Weights of a small multi-label image tagger: width 384.
Rows from block 4, named by matrix and row number. Rows with one number belong to one neuron. Each number is 128 + 24 x the weight over the matrix's rms, rounded and kept within 0 to 255. All counts start at 0. Numbers have three digits each.
# gate: MLP gate (model.blocks.4.mlp.gate.weight, 1024x384), inputs 320-383
# fc1: MLP up (model.blocks.4.mlp.fc1.weight, 1024x384), inputs 320-383
# fc2: MLP down (model.blocks.4.mlp.fc2.weight, 384x1024, transposed), outputs 320-383
gate.363:104137126148100145129127144106149130113125149166122126124142134147106118106127142094128150120088140112129126120128123105108103131099133115119134127130130169103102154120139165139157139122126151
fc1.363:126156133139123129118134127121145143086140142165118116130125134160128118101152118105135136110124126138149099167123127124102116123104152146135115122130117132115089144101133153121129132115123126
fc2.363:071160110124143139091160114120115140104114123110119164140145123121119131146139126140126137140119138127119163091100122142144088125120143151125122116149138093129142144120099154114118137125108106
gate.364:165132123118164058171156160107140114144144150135117126132139094063105159112136178089140125159151107059114098133118140097148120173110142104103137118103145150112176131099093150114117130154113085
fc1.364:116090128131102162093121111142123131100152139126122138139134144171128134136111100162120126106079167154150148167146112122141127132144141123111137137147132078121042137112159135123129149144135161
fc2.364:147119120157106143112098154099122098139116154106072110151126106123087144121074161171122147140154172090110075156133102115105093138118141132088115090054162177129121142118134119114119116129128170
gate.365:167097121116131112130114097117127135104108134150107068165108128144132098084132157169102173130126125117086130156181130158064111098155096161154098127081120100131135114106122169125059136112142147
fc1.365:154144126130139166121114125079137168171120143142146097116138136188082126129143054105073135102115181126129132119078097095157108160130095121080120142186130155162139086131142086128130132139124068
fc2.365:142110123148131122124161111141152128129112119153130136120080115108123114130145126160121079079134114113144147142154153109148085152100108127137102130104101132140097131065160142148139138137131094
gate.366:107139110131141118132110137146123130121149083114140182100142121117127114137113131099127120137124158144129088124126166102104154115138102129076136117152159120143122119102109100086128137126138102
fc1.366:122141172123138147115136089092144120162138165138138115133124110126124117146142138126166139117140134131112133112132115112138111108124132113115128140107121117129099117147145120134080079078120144
fc2.366:095125145145154158128129171169155115089123137137166136083124100140140125131131126135136142113120094117116117121118120112115140108130101095114153121111144077116137139119173116112082132169089170
gate.367:068110146090142146137149115121171101089098138146105105152073090132083126147144120099159119138085183094140135100141066120114100111144134147133140134163113116095154118087133118115156147126056105
fc1.367:112153088110128121142139109120160126082104170146110129136130098091119121156111116126113108170134145084081093106163098102108159158114158172116119125129119143091136097121094126142131110157114083
fc2.367:115149107078094159153127145133103119116194128089111116161149073121142105144154128160104167096139171167133141174140155147146101147147111135138088115130139105140130124143174191150130130139119185
gate.368:132136106132142155162134147174146181096171132146123164102117085104190076136118174133125123139125086107105122147091137165107140128179127160125118187144095111109084113115082160140137136102118072
fc1.368:121102140117129119167094154143118143070141139096124129091097134138146104121166074176103118164088113111098116083155152094138130145135154096123103140221152138121137123096083115149159127128154081
fc2.368:158115134096104164148087150135109105099153126125171165099175167127149110127092127127140132121113135138131110148147062087199110145174135147158176154111126103126071083176078118127109098148120103
gate.369:108149146169115092107161141148134106145129117155137101118116123176173134157142137153126146224114117122104120121151148136093106161130171140117155146145150106114156206181124129085135129108090122
fc1.369:107156120135123088089133183148150107150159111112092104085133157147142131153126149105112108213132139122126113125129138156126118156139155125060088117129148101124137135132082137100106138116113146
fc2.369:124103100078134120104137137136191125092174122149145181117149102098138145120107094126134110132109136111122137146136066118159107121132114122135144163090096112153148151113132134074142125094117175
gate.370:122113098125123119096177128140147131132125107145082128143100091146109141132172114120160144091110115141129159146171137159114093178157098146149164126106147102105114144126125152120135126148143104
fc1.370:072164157118142174124087166110129144160125106123163107124144130093137099105149142124106162147113134148145145133105145098107162150119165073103131116152151155156140106131100119149118106134140138
fc2.370:140149133123135139138138146135143101139103159153076142121098089122167139131144151134092148152116139126128117089151122139133121149097112112166170131150107129146148112140159147108105127132063116
gate.371:115111136126139147133159134138098171158158080163116126170149155127101128143138089134123165120120101156142145150093102164151143126149096129094181129082109087105146119106144163117193116150113080
fc1.371:075142107133094096134109112135165127114124187127135173099137134120130121120159129075126117118125125091098128170145136133093131087129119123148113151133144103097131133126112102137055144079093127
fc2.371:100094160177105128149095099122157149094082158122082120120130174140123102110114116101121141160100130105142113111161134144145125077121076152097157167100086153178132154122161132096081142140091128
gate.372:138110173159121146159140167132099129138140143130143111102117110130154166147115120126138173128123146109078130139112083161162165111146097154110145116125140089118146138109122147161113168126130168
fc1.372:163144151175120138134082128103102125120078119097098172160115135150121156100139105101136132116120112110128141119158145138176104085156120101122106091159099105123139132116126082129139190129143155
fc2.372:093163168164185168112095073151107091111168138073126170147143122166142141154133112137123131119117111112115140144126090129158167126137129138133076115120119104125144142140109102148115111160120123
gate.373:117146091152102154121112073133092094121119108152127097139155148093119113129121110127116138135120117109110153076123122109115151164156123123106124134095155125088111161121205125099104100159150148
fc1.373:135119170135101137134143075125084152124164124156143076115153163139106122207082068152126131135168097137142094104135127140087137114108150128150163141162118130169109126152174143140149137153090164
fc2.373:103116092122119158125203110099125123118071129154139088121139155109112120119167118089074089109098165131139088116155111166144156122140147131155082127167095170094041133113128115110136124109151106
gate.374:130128138129154133115108109136113141135139171141170150128128109100126139143138116131112142128101142138131156123107148127117139125107132140128128169138093141106114162113128121120105116089138120
fc1.374:131101137149126114142153165113156156140107152158134135107096149105139153111104154145143102153199138163159128106105105164144111151104137109134110071144120151145172107130135133129159087104167109
fc2.374:144091131177076104125184117097145142151108120095106110132121097138135119122121143127112134144135090126125145117086147134127125113104164109119131177109125135128113110121133119126100134124129159
gate.375:126138138116158110123113151104134145120121110118102156125145116146113115150135073131133135157123110116146083113126107112104126147154079124115156136157113163116106139132149153098129120124167144
fc1.375:120129143110122106120147154084150127131134107070106147172158163125110147143153077086124173143102124119161109145163101126127136137129121151126163164152129149095131138118113120093116102108186166
fc2.375:108088092088093122125119145132149141158090129104160145148125137155115114141122148132145116155120088110080105107116149130144124137151099130121049133131105176136145129162121105144124150165135098
gate.376:113092176076130151111111150150106134143119108136105145086097096156124091125146158102108110145106119137125137115090142116097110146113114104110165132128136131160116129106172151134132135127129127
fc1.376:136131120093147131121117131126160169148114153137081154125104111085129135152119089088117086137122130118132143164120071120109125116131106114117099141125125117104145098149150116133164136119167111
fc2.376:095158127128137136107141129106106125157133124120102131126129144093133138123174116120159125154176161076162128127108055144152103089183134151148127112130115112124124118145124102166059136144094153
gate.377:142135135136159094118165127140150113105109162107122148111120099110130109110124145119131117119109098130124147142120117103106103124150147091105116124136114125105130137113121094094103094137133131
fc1.377:148140163149163107133145122149133178118121119160159148170125119124133154115110134155109123142142133146124140162106117138140139109142130131115123130159099130155141167147122122097133148141124122
fc2.377:125134109134091142153121091099119111149090132131141158105131105111109100150120156125139117141124145122139120137113107095107086138137169116111125120106121088135153080123106117133083129179163140
gate.378:106110099131171079103164136103124141140131135109163137105121144080178118152141126113084088107130149123180132076154122160181145161137144100136135137158077077129164113097119078097158133119127109
fc1.378:132100118125108080114119147125127142112127104126134089137112148111133166115155113095116119101073127102138141109180162119199137152091135141123151130172114065165124140107109110117074092132079103
fc2.378:151163165113108137092071120109050170128104119128141161126150140114108112138133112117112127145125182166086138152168122139151112117113124112110124139128125184133094125174119095125134113134103123
gate.379:087130132123139110104103115132133101139124122145099164117137119146099137073141109126099136096134147128144112123116130171115116125115112124119126158128168127159131136099136128104123148115094133
fc1.379:130125125125130122150134156140124145113129141122120104132107113126150144166113127120150127145120134148122122126127110125109110140132118146129137104099111178131112119120096139149160128141163139
fc2.379:120080137120135111149128115118115141145140144181106134138149105149133139125127129121114166128135075129117129109151131105113096107135135131117116139131140146083125108115119120135132147162124126
gate.380:147121063104076119114152082149122175085135072139083144169117105108126132110111117156121126161137136114102090118150145086124126136098143156150117138142142118141064127104180115115090136138090110
fc1.380:142116107119119123125122109129102125103134155141132128121148146174141093121079114141122084080158102091159131106113135137150115160117131140117159142144140122133092100103142142159136162112054112
fc2.380:109121042127141140134142092168171129079062144164116180107150132138144137130154155135105162136099097167147082110102104112126130124112089108135100141107119091130112119139113093123175145172113096
gate.381:133106139140129125118106114133160128107160133146079148169128153152170110093137139124147187182140098087094144102079150096098104138132165189111139072113154113131107170142148097142131158126135096
fc1.381:106133125132097109149160136132125144118102124123176079093123109104111142145121113108126116112093175115119129166155105170182135151110122118182114189143124164096103114107104132147126108090097109
fc2.381:080126153086157126128119081088087134162097126131096161142133112143182112173138112133107120129076124125122125140095082106140134104170102131119103106108137106125129107142104106153154113097096124
gate.382:144111102119114116138177134145156147113162122128107156152097155132119131145131109182125111095162142139111096112117097119166092164138105077118172103177142150098149135084138113106131152104096183
fc1.382:163108143159150162151130092096084088151133090164102110159135131121090130062102142097111134131128158131119116191151150125103126093141171123200138135145114133131075124116122080112125167150116095
fc2.382:109081093121078154135092130144115095114195131181101106106074117056156158132082142120102172110135082114128124130131151131130128122118135178149125132093160141117133117079105143146141098157121102
gate.383:140123107099153117102123148155145087121176089131111139158136148137109138120134159141125113123158145144119185130100096117136162137118157090140143105144167129157131145136133122125104132123127139
fc1.383:096138155100072127156138127139115130135119132096155125145120108147121118149148135141141121125127138097124127129126130122115127099157135141137117156124091099115102162161134142132116141118106088
fc2.383:115125108157148140084138136142143122187136127138118115154144132151113130152151116124118127127141139170109122116102124143119133146120130130133132139122133142103124118150170122145131114115087105
gate.384:117123141162117142102117148091105095108103131132112128142085119113134103130113131141120109089153094121099124146118141136095118154122128134121094129147167146146132160143130107153069128099125129
fc1.384:099132143156108121132105121104149130103135142116106133121091137130122107109099156102146088142121163137160121117100144129120136150153154127092122121147175130152162151108109143124103134122120166
fc2.384:128138142112126114077108125096146135123126107111105134098176125133117142128135146124151139133100170129115135135118119118110155148121116154148126132100132111108148132171159087133147138124131133
gate.385:116136102165107118125098149140162121158113153111140119107101110132131182127151127124146151154138118114201135154131137160166136133154113162113148101156137116124126135101108170132204114103127129
fc1.385:132156104170102136143147100170075105139123172145136129096112132100137145093150130126102138117139126119155162146141148131129137148141135203108141127121142108104143116124082157120144076066139121
fc2.385:113113150120127124144087137154197107111127121143149119107116107126116117092134145104173134120124156058166149149109151147116089150127090134087112113132125124151138137174113163121153110123142143
gate.386:104146096115107111103147128114115142123114118115111109137152132159170136150129142181119126135135109140190126128108106121144155123140110131103152139145146108148152110103114146133142136113119148
fc1.386:133123133105118121102114144122132118138130100150132132148153168125123138132103134132122121154112123124136135087116133134143138136144112130083096127136130157102102110108129143135114089136115149
fc2.386:116103104131125132129144152139138123095105108122121116154100111137136130117113129120097105096141131125126157110127119137119127153146103116127157126124115118138113128149144148159136140161144120
gate.387:107128120106105145122157103117102126134088095129087150119134103167135106097105134127101133152139081103166080104102130119116145144160117090160172076130100120051171167116108128148127126122096124
fc1.387:119131146143078157127166136113108116151129114125157133118134114166127119114083125070137124130132099169142078098138088132134141123161116138177137116145124099096127160151104079104129133103140087
fc2.387:184148160047137121131124131123120157112164135151156118092107132166129088114139091099134120160114156117151165095151148154115148119136101143141100103090116151105137131118136142126125119125170113
gate.388:076118128097115119104116133135109104145107124158140135106176118145112138123167159134134153139113111133138122106144126134117103141141144100093130125116130114131128161157142150110128110151141137
fc1.388:144114114137138162144088122143098102142152097122115130127117124122129124140090114110093131107141120144122132130169145140122127127151088151139116137117131118119121152130080112138139110133120142
fc2.388:131170143121136139105166137121140137117145146115080099120113116145139098129144134124167130085117140096128058123123114105132116139131161149131123121120162120129130140130128131126129122104141131
gate.389:119175108134095112128123112123166133111131152133082119155152129081105112137091151123153155108131162121191128119121164153093117137177120117150137160113089157086145128100124126120133155112178117
fc1.389:095103135177138139154132187137128119109102120121153127131147133163083158116112123116131095078171084149102095118129157144125136101144119124113100131131170150113115150073128153128105101145095085
fc2.389:121133099120139146141110144139114115097122146127130122109107143112140133117152073153085155134114163112149128146153108147142138115104145093114179112117104152092137139130162104170116138124123117
gate.390:155135147150101108120111139124121111159136164094108111148126125112143104165123076156102130107143144143129142095114132108095089158136151152140076106130162178122098112121119133135159144112115110
fc1.390:089084132137147146126130123133123120149120077160133099136142101149072188053111166115112109134146118121123086196161127122140128120120091112123117109148108114109163179123128157137071138123126156
fc2.390:121185124095131116124113117123148128142126150136111091135129126123149098093104155106120134158118156114140134102134092173137100096075113154157140167114122218151131135078163121126170083162134082
gate.391:128141119089144061110131163121110097135143148137139154130138164144101122134128135103143121133115143132122125150124090179120133129098151156083110144142165167113080111098137132154164174140135178
fc1.391:133091110130124154114155133105132139168117092153129138120137117116139121117123117153122123118139133124121166149145116095090120147180083129145106136150120086145124132121095130132137105100145097
fc2.391:141112134133115109094157178135184120135070149120176144118073127125111120139138136127141106114116107146126164134142168126119141113112150148119113138126148148150119117105119099150155118161140132
gate.392:145127139106136122133118132096149105113130142143111127135088133135104111154157109106163159104143145111097138082120134095111100131138116109143126139156119147164128132137112142125124111116100130
fc1.392:127133139107156132158153100089158113133137135129125153132085163150156103127129123107140153095120131116110131118106097113124114121144099120128135159138155118119107107145130136135149133091110162
fc2.392:134164106134128122135098117166128133143149141130116139121115125121095115122121141143147151127123162141127158133110105132136125135141145131120093122110095112123136100148144127119111118124143124
gate.393:131138140160112159079112121100132103116136123130121008095098167061156120151115119185119123108109116120149126153144169105158123135147108123132162226079120181159121109116153105120136123134164158
fc1.393:129146095091103127149157100145116143109158130134150186149153110176115172112149152096138108096149147138140131085135101128121113134104119151111099064150148082103126173120118134152163105105105113
fc2.393:117093105103127127126166139121135121120091110123137132166105108131113136113155099126179164081153092165135140159128140139143083158093109089118139137130148163143139128121154109142117144125137108
gate.394:147133131119121157111132124125134141136128115101144068124116116096114104119125129156105138109168129119139116070136136108110105117137089137132102135148127119143139159113106155130111116141097136
fc1.394:132124118132143130145140091142125095135136158149151122141139116132124108120137138180134129106156117141124140109158158115130154112124105122141117171128127116134098146110147144124129126119128126
fc2.394:164145159141121116136153124117095150152167179164120127117130172142180102122078118122136140111133136111149109112142115115156106117112130129110156129128126144131144104126102097099091159114139139
gate.395:118151109139138105132144158126152138160139129095082137117136125117137135123105137100134139136134155134157158135122137156135135141155118111148127089106139115151124097073114159113168129109100129
fc1.395:111139158142118138123133123120127137118122117111114148146136151163145132117115115139106119137116128201133079113104125108151101119141141139120127121104130126158121139141134142124180129110130117
fc2.395:159131095136159132125119089107167123108122140142147097105124105118114129163105120129090111165144126127108196111147158114125116117127085154113180168145119094136117117105105093118159123132138085
gate.396:115129134183108109138113110156101180108117120121102132123116111131141138161139163167184124127160110145122157162097120132109149162163128152156152114143132115106105114153129131115109145087122117
fc1.396:147155170150099110098155147106118083133153137153112094179112132118106151089114117091091156124117151132111132125162132124149119126089110115137121122122118122134131136161143140186143080162140159
fc2.396:148136150161122084125086176105160144124129120097151153147111116091135124125149061107140116131119132125117117100088137140108102146147116132112091137139149123122119141101105139151141136158107129
gate.397:087135123138131124130153127149130132150134123098111115128121124116101104076123100119116119069114145110132112119119121118135129119104161139148151154105113136187118132134155124142117116098126118
fc1.397:140113130144098136136122128114133158120113115115112138124127168148162135134115125135127118142134141160131141132118146133141143139114120109122102123166140086107132149147145133150136150110153130
fc2.397:163128121153125121144108138129149124158143123098160150103137147123153124129150135134110087177106146128151101142112171168150126136161111131147145141091146152105125130141116126149163129126109124
gate.398:165153097149117157087143089144132110139186099151118154149090105161094083081076130129101145134108145150075095111139117097102113123110183101121111131130125118099165171131116142114130125158150177
fc1.398:113130105126134061146124129091106066123115164118151165105150116089121142099179112145143100148148127128150153142126138126089151116136063155083126158143089146146092151135131074143051166143082131
fc2.398:146111142106120127091118101135130155098130117130077137138150131097124127122111121122109111136069088107101120158136153142167141156115118091122095170132115086061095110119127125153129129133108210
gate.399:159135117085060137104122157120157137130142147121106126136078157144184105123138136125100186176109181135142102110116166121162114091118129105152134139139151125130038116113126100117088135136139152
fc1.399:153124133111086129156154187079128148143142136098119145106101125121123109167193126100126126166124150111130089125142169145149133109082157130104146136123152150152131110127146105136105141138142085
fc2.399:157189138130109093169135093142134123069129096145147162098137135132131109136171174126144157140136163105115165130130070147128178195147146064138106101162158068087180114119133121111106141121112130
gate.400:152118140121074124094131158121133137055140196095140131140132125183140120167119132113127085095090097155091152117134129099093130160108115099114194196079126149076083104100125114136163179123129112
fc1.400:123137130149140127148080078118121110133142019158124103074125093079155141115119145182083144119104152135085188119153133108124136125121144167144076099196129102114080153150142112092112129117121159
fc2.400:125142133145090129177145114100133165112133093121125129079092116091098117087103150107125139136104133114173148142143127114150142092130118123151117126161161111156149125116116117110132159101132086
gate.401:141147140111125136136129165140129123144101086114134107134123155130136114159152151172122135140099096109115098120125137153170123148132139097125148107112106124113128147143130138159107137129117124
fc1.401:131133160151121108159112155146095150138107101100156105119129173131128104165134152122121144159153133127081104097119103123155101128104154126101144104110151171140134087141115127156128126148114140
fc2.401:134093144150122112128141149162129100127164144131135137147119128128132156116105125147149149129113123085137106143121119144142142159134180139123125138148126135159165129185169114136125100101142137
gate.402:102173132123145140108137123122119134135126113133100111093093136117131111115094102097126120105133130140127160160134165106134158141097144108142123121103137075127109125134100128146134114130126155
fc1.402:118088134140126132105113133122121155135130149140144124129142161107113143163140079127142134171152181099140097084100096170128119156158128149143158136141079167115128176099125136093131142129164127
fc2.402:144133119146108118153136090104115139133201127127109136129140121143147150145090092129113094092135129105128104126177160127117099118118122140144101145117132097113116146117118127108137111156166160
gate.403:128146135118125112140113137140111175146097137158155165149148149153127133135124084113146116104106102135132097139066135142153142104085137146138112106158102094129112105122118126166123142146112103
fc1.403:103138157155193165131119150160131147136111134111168145129130186136109074157118134159174150151143099150124066129120090115168166131104123148118099104178126135103185116114098117113104070158143128
fc2.403:143122117093070140134147163110162141095159123130120100134149140180170138143150153142130135141145163120141090134130142090126112151111168153118137150156123123167151126159173117119127070144129124
gate.404:121124162092131158086069085126120134082154144103170102145106133094094173145084104087117138170100137128164120087118120083119096149109108132114136113134149135118098106111118154094119088157109104
fc1.404:115148098104126147186087145119139113121127108140161118089181113164156130138108136175155148114074140088112094128153130123154163098122128120072161205124155084140160146147130129204106165136085082
fc2.404:134100135175154116102103143158117101144156158155143127090091154112127118127132152099179123091164104145166117115137109118142122112142150126113106129085148141103131145100161117131140137164131116
gate.405:123090095136185168123131121138122108111108116171158100128097110097127186119126131110139121188139136146073145112127181124116107108148127114137141134164135123126107139122135075093151120145122147
fc1.405:127119161116090116127115099082111151107162141117138134094150136178140103153094140139136117100101117147116147144117152102145147138126119137147128122111133097130148110132084128114138107131171135
fc2.405:114143169075137135142152128167104122089115105104113130123114087132125159146140100121117109133129137122110170121117116125122147153124112100102109091107128118131125115096148145150139109131137135
gate.406:146161146159165109117126110082161111158144153130087158145109139123131100109120123133135170127096128125137104133094136097116142096141129154152126119149121129123172105151122127132121133137100201
fc1.406:107126109114131152154125112136133150131171070119095131088135138124134099140137171129159164113125118106138128103164179138130148123124154089108139108156084122147152105111129132114147141115134100
fc2.406:135129130123130117147123087154088125190149143118144130161160140117092121113106129124134135145133144105153107137125119112105140131115149108119128124113147084148139112137161118139144115143118111
gate.407:117124121164133114128155143128175144126165120129121121139115086156081092161188078159164091132132146108106120079116080142101137089144128143101124123143102131130117145134149110136142149117144092
fc1.407:137126136100076161111115125124112120144106198093134139172161145117161133072090178098112148136119094135136140173143154095158121157117137169186143165092173161110153147140138088076159100121129145
fc2.407:092109126126148128135125185123205156156152085120183119121169133133147124167170125132179124122175105105136128118128112107141097133147140172115100124120150172142058132110112109119171116113153098
gate.408:108132121113154071163140142090105126116147118113141121155112181151111105094184129137073131134134147081147149140107144134158114137134118124156140065145157117145131121117128134167132131118115167
fc1.408:125145163118149089147112180077132129162127120145101093151140160123138146152136118157113094103136111103112111145128151149127111143152103120148127090106155121122109137092156111147085125106123155
fc2.408:173151143109096133130122151132076105166135126121081149134126135112163135120153120110126133142134152090137150133128156150145116143128113137113111096129124133138167104109108122120085155115088159
gate.409:118132148157113117128176151138138144079118155095096096139134143112127129148111138158143147134122081110095091135094140098170142118130118107132160116108145050139116137109126124170169137117104127
fc1.409:098123113088171150143072107132136125173164080127141141086140132090146140172111174072122136158169163115159117114158102110102112158127093146132133113133151144082092116121109091104120089154195123
fc2.409:122157106160156152130146156130074140092149138107115144141120147108147115121086176135105104121157110083166101102132105156166152100145112114143113127162132082144142125123101111107147104119129087
gate.410:179106152159106143129120151130124107137103150118131159150108088105134068120116164171117129115156117095103129104085088095069132157130149141107160111115161125126112142118112081129134183123156117
fc1.410:126085130168193123071139091120136136125123131126123159094153155142138152160112107103111090128088170186115116087155169141151101136106098133122144147118108146100119139120126112171083093131074152
fc2.410:158060173160124103122139149165157160147084148196171127140144143104108132128096154113100163114106108134146128135130150151151117098098149137088133098115140139133129120058155150121126157110200126
gate.411:089116109161094083135136097132160128124136097167142153151145086109192119102121080146118150144120117187115137144166126140124117104152090179094128107085139140118098096115122110061200107150128122
fc1.411:159097166105153113135088115132154108116142113161126115117087091180068115154133160138152126118124178118147099155134143113130122137171110099163125145159143111142125126165097138148108164107135126
fc2.411:097134114128177106124142128110160126136125187131134207134110103114147121119113164147169160106115158057154104105108169106125129136094168150123116096132118109154136125087141146145152154134226124
gate.412:107129067140178119109125161168142158115111148150111095143125118110185137128146110147101183153088140110124144108168127099128109135156129078185151099069120152157153110140133123117089132180178114
fc1.412:155122158151116158122128084129111093127131101098138150084142108128105097097118167132087131139149115169107120142125114107107157117098175140134127107132154106093101125150116126119130132104126114
fc2.412:143104081156117127108104139092119138146148152090076111115121136130114101109078105144131145110110170142129104122141150126113135162145111144129162124163115142172123122129101149117111148093097136
gate.413:125126118148187161110167127077138138137140144144148158147143110125137145147119088161151145130184144114137127162156125122124135142150108120116181129078149124127148135149138116135153095104107118
fc1.413:124121114146098120164138146158113095142118140102146093113134126077109112127119101057116119157094113158112137110076115168118144132105105129137108145163124129095129107119080139106066145140113107
fc2.413:118138101154139117109134089102130125148090158163107116107133112139156105126087114134128134147108167125155143137142135156106116134104120137126160101167143149167167155125114135152095132126151182
gate.414:119108138121099109156119107115135102152136106115139114179134193066110143127147052177122155080118180112114113145172199145161127105107123092110130141108191155091096090131108054121154173168188147
fc1.414:065153126142080133085207157106146114104148175123114120163130191091086138156143087167073123144163133135080102179132184129076094112148046105153117156069063180096188075093158155117100151141109210
fc2.414:120148130190076155107163128095115108128105100138124143126196116127127076128113094122103140134164208138200130083182116139155112083150124156093127115083064161099141128128127095090195139092126116
gate.415:124117144122169191155158150130180142112133153160130133122150158156075140139120142084130126105129146100146135100108127138118132096138147121116120119164146085136106097096094127117113153096161131
fc1.415:117140104094097112105140112134129136117116115124153118114128129115098130125057132103167124108146150128151098130114117139134142123094145171067160126124146137158079119138154131140132134109195147
fc2.415:099119113149130135145154106151137129148128127122155113116094118096097122149117098125144153108136127140143123105100124125110181137102115115169140141134132106084123099075143108134122129138153123
gate.416:108122153148174112154137118127120162153112156140113152111133152093083154118094132103134125128156125152178086151129143153108126084124128113122119117150116082095110190080115119143136108154134098
fc1.416:114116161116083150121162141109128150108136137114146098129152168158185130160132136100104062092150161115112166086122101149112144153107126133132123152150114136098148082111129138121167239157135168
fc2.416:150099146139138109116097157112129130079159112099137174129123126111109126147128111158116176136163095198120106163151113111135086170134103095179147126114118147119109139106175159135149109105111157
gate.417:046158106186139115097120113158144188161097126136143114108065144172087121088146136170142125094135126118150123109097195102134134133108097138147128137103168090166151125146175124115147138125116112
fc1.417:100118157108136119131097099125160129115112161143136123147154121104125117114153159150140128068182097129102081127126163111146179114109118122086143120088141099113181107153103134138116129097127083
fc2.417:149072130142102127134111134141129122120114135155173155103139135130125126135118097097136168133129134139124128120151140126092114092154115147145154120102169151128171163115145122128083116126115079
gate.418:125116160119128080127116131144119159136098119134135052123119122138107141086148148175131106133130162123094129117108129171115121112127130111129140193148172122169136126086132118153139140135164098
fc1.418:168167082098119094155094103141105076119149131119112143128121095111150112143120124113056109153159122089130144163123147116088131113135152099118128092116106081195154121148107129138076125133178125
fc2.418:124109149154101081158166167145119150146129122133119188090107054160155108123117104122098113149180173074112141111126099130128183132124124116144100129085128111119156087121153111134124115128104109
gate.419:164171121131110137121102134136154112099123126145159106123127077122121136140094114136124135099135142121107101096116140119142147136135162135144139127126138111154120118111148134142089123136140120
fc1.419:110153126125159137119109129096125116116156115164153138131096132144131122121126154088128153110160116170121146180137172122163172143150137171111130120114169078129103144123105122156133154160137161
fc2.419:115164123135155106137106123137122145133120095147163165125140118132150133145149140116159146146077141119119102137141134135082150097096109144143160096141142136098132123114115130147139136145160115
gate.420:083149118158153099133132124110160182139111140122168122152143078152116084093104123115155185120167157105133158127096110126132106110138142111115127103119108143090146153116145083116112149143166155
fc1.420:131126069091118174094128123111152111150104085096120134134133132124105180115107134097160134101134136189158158096148154137153139105123103172131116135177102114096085144125117192140140130104196159
fc2.420:122137132132123187096137139110136105128128116118151099168107127113130137076087161117096150157098126108163140178136136134120164120169133142092074118158085085100115092118091141144156192138165123
gate.421:149147180097105107142150116133166142106124128089134120164160147154158117125136118148130114144137118127120077178101104077106111118127153060118147138113125104143134134093124162151093170122113163
fc1.421:147121108103111154104116122128110105115118137108111145139175127114166118117135103116126120095111101145103118130112095087086121111110105102164150112119134082128155143133133124147104159141114109
fc2.421:169142164112084133132188146097088126131139120158111098098120189117155116134112160148140151161142140120136122138108162108122170095163114150134107125155136098159163119135149161121136128155124096
gate.422:130148147137136141162155140119125165116082147095120117129139140119160118121154134113121177117116086112103095117097128154173134108149122135127120089115136159149135137099115152141148103121102105
fc1.422:120093131132126136108113157104141118102155123138111120103134123122142142130175142126140099108150127128112091152124122100096146131146132105123125130125109096091146151138152119162127114124107148
fc2.422:182167086140188106122126113153141106153141137118075101167089158105119121139097081145115178132155124124159140108104124124117101080136145115131159107148101093086108143129083096118134094138139142
gate.423:120137091112149104129102098191150166155133078138125129120130106131141125178118206146159132198123090134112138092130126133150123105113107106132119149168146159127143146102150131121138163136119135
fc1.423:138125127119142100127146146085125069167124167103114141118120098112150143097084125077103152065171135096097124109114085155094144097099133141118091120115137100148160108124079087110136116142110150
fc2.423:127150128120127169122133145132123135136132110104067107131064147121081180112165146145140083153114161070151160147119070116130101100116080145116128152139109123141116116115128092116134146099127134
gate.424:157154112141141083140133138109155144122086109114141150118132144137102151131082126120138146116116103153138127133133163098126103131155140093118130145135134137138151152130140126078139133115084119
fc1.424:122156115074127101126130148122157173087103142064104096101110084129140104133137142127161085137132106145122149150079143115173104154154142100140148128115145122144157152129105141083132135113109121
fc2.424:124160114140134097153128167121122156135130135167089167124140154144111130145101142110194080123218100178117143108141105142118052139112144118127112156139141121121123139131129063133156096121105159
gate.425:171151105107132116127194129100187169117161152132123082140127092106129112133143158132085172096136136132105122150162156094097111099162120178122114175173138080128113149137128109120106167107178080
fc1.425:143154126117145098156163110153138150128119123127145115129108186149144130117120160128115146127107150040137110140134107121113131100117175142142164161178166112135143127115146113147040170135159142
fc2.425:107112129135137114128109172096102148093141120126134118133098159086118108141140141135121155118120163116163120145133158112140134142081128116120102107129139170180088118134098129129140165144125161
gate.426:138121140099139125132095132133147136101104172151159146132141136129106099121098156131132139124107131143137100108093161166080119124127130165093113139146125149099138117110144112104138138133153130
fc1.426:121129130133122123138132121106160146099108114123111105138143148132132144128133140117149158117115134084161147126140137126131148133153100136128124142139091115142112101139150118121111055141118127
fc2.426:123114144167136124126128130113126118161123100130116133125143112143131126099160166129103118141129126118141112138129093132155140135116141148125158149107129118148121110171115135142137111118132135
gate.427:127133110098172118140142118105149125121112142110104133122146128127100132128157107150170141121119135107147132141122127130120153116125123115172111148104120154126167115146103152106100083118115161
fc1.427:098151129104126102140135106101130146135105140088124095129137100148112156113113121132145116140146115123110124122146169144123141101089150149186137133118124157150131137132098120132139092165103132
fc2.427:142123119106126127098153122119121132179131132115135145143093114128134143084139125140118123140049138126128129111151140134127116128144133167157129123105115110130095120138156141134135133113118121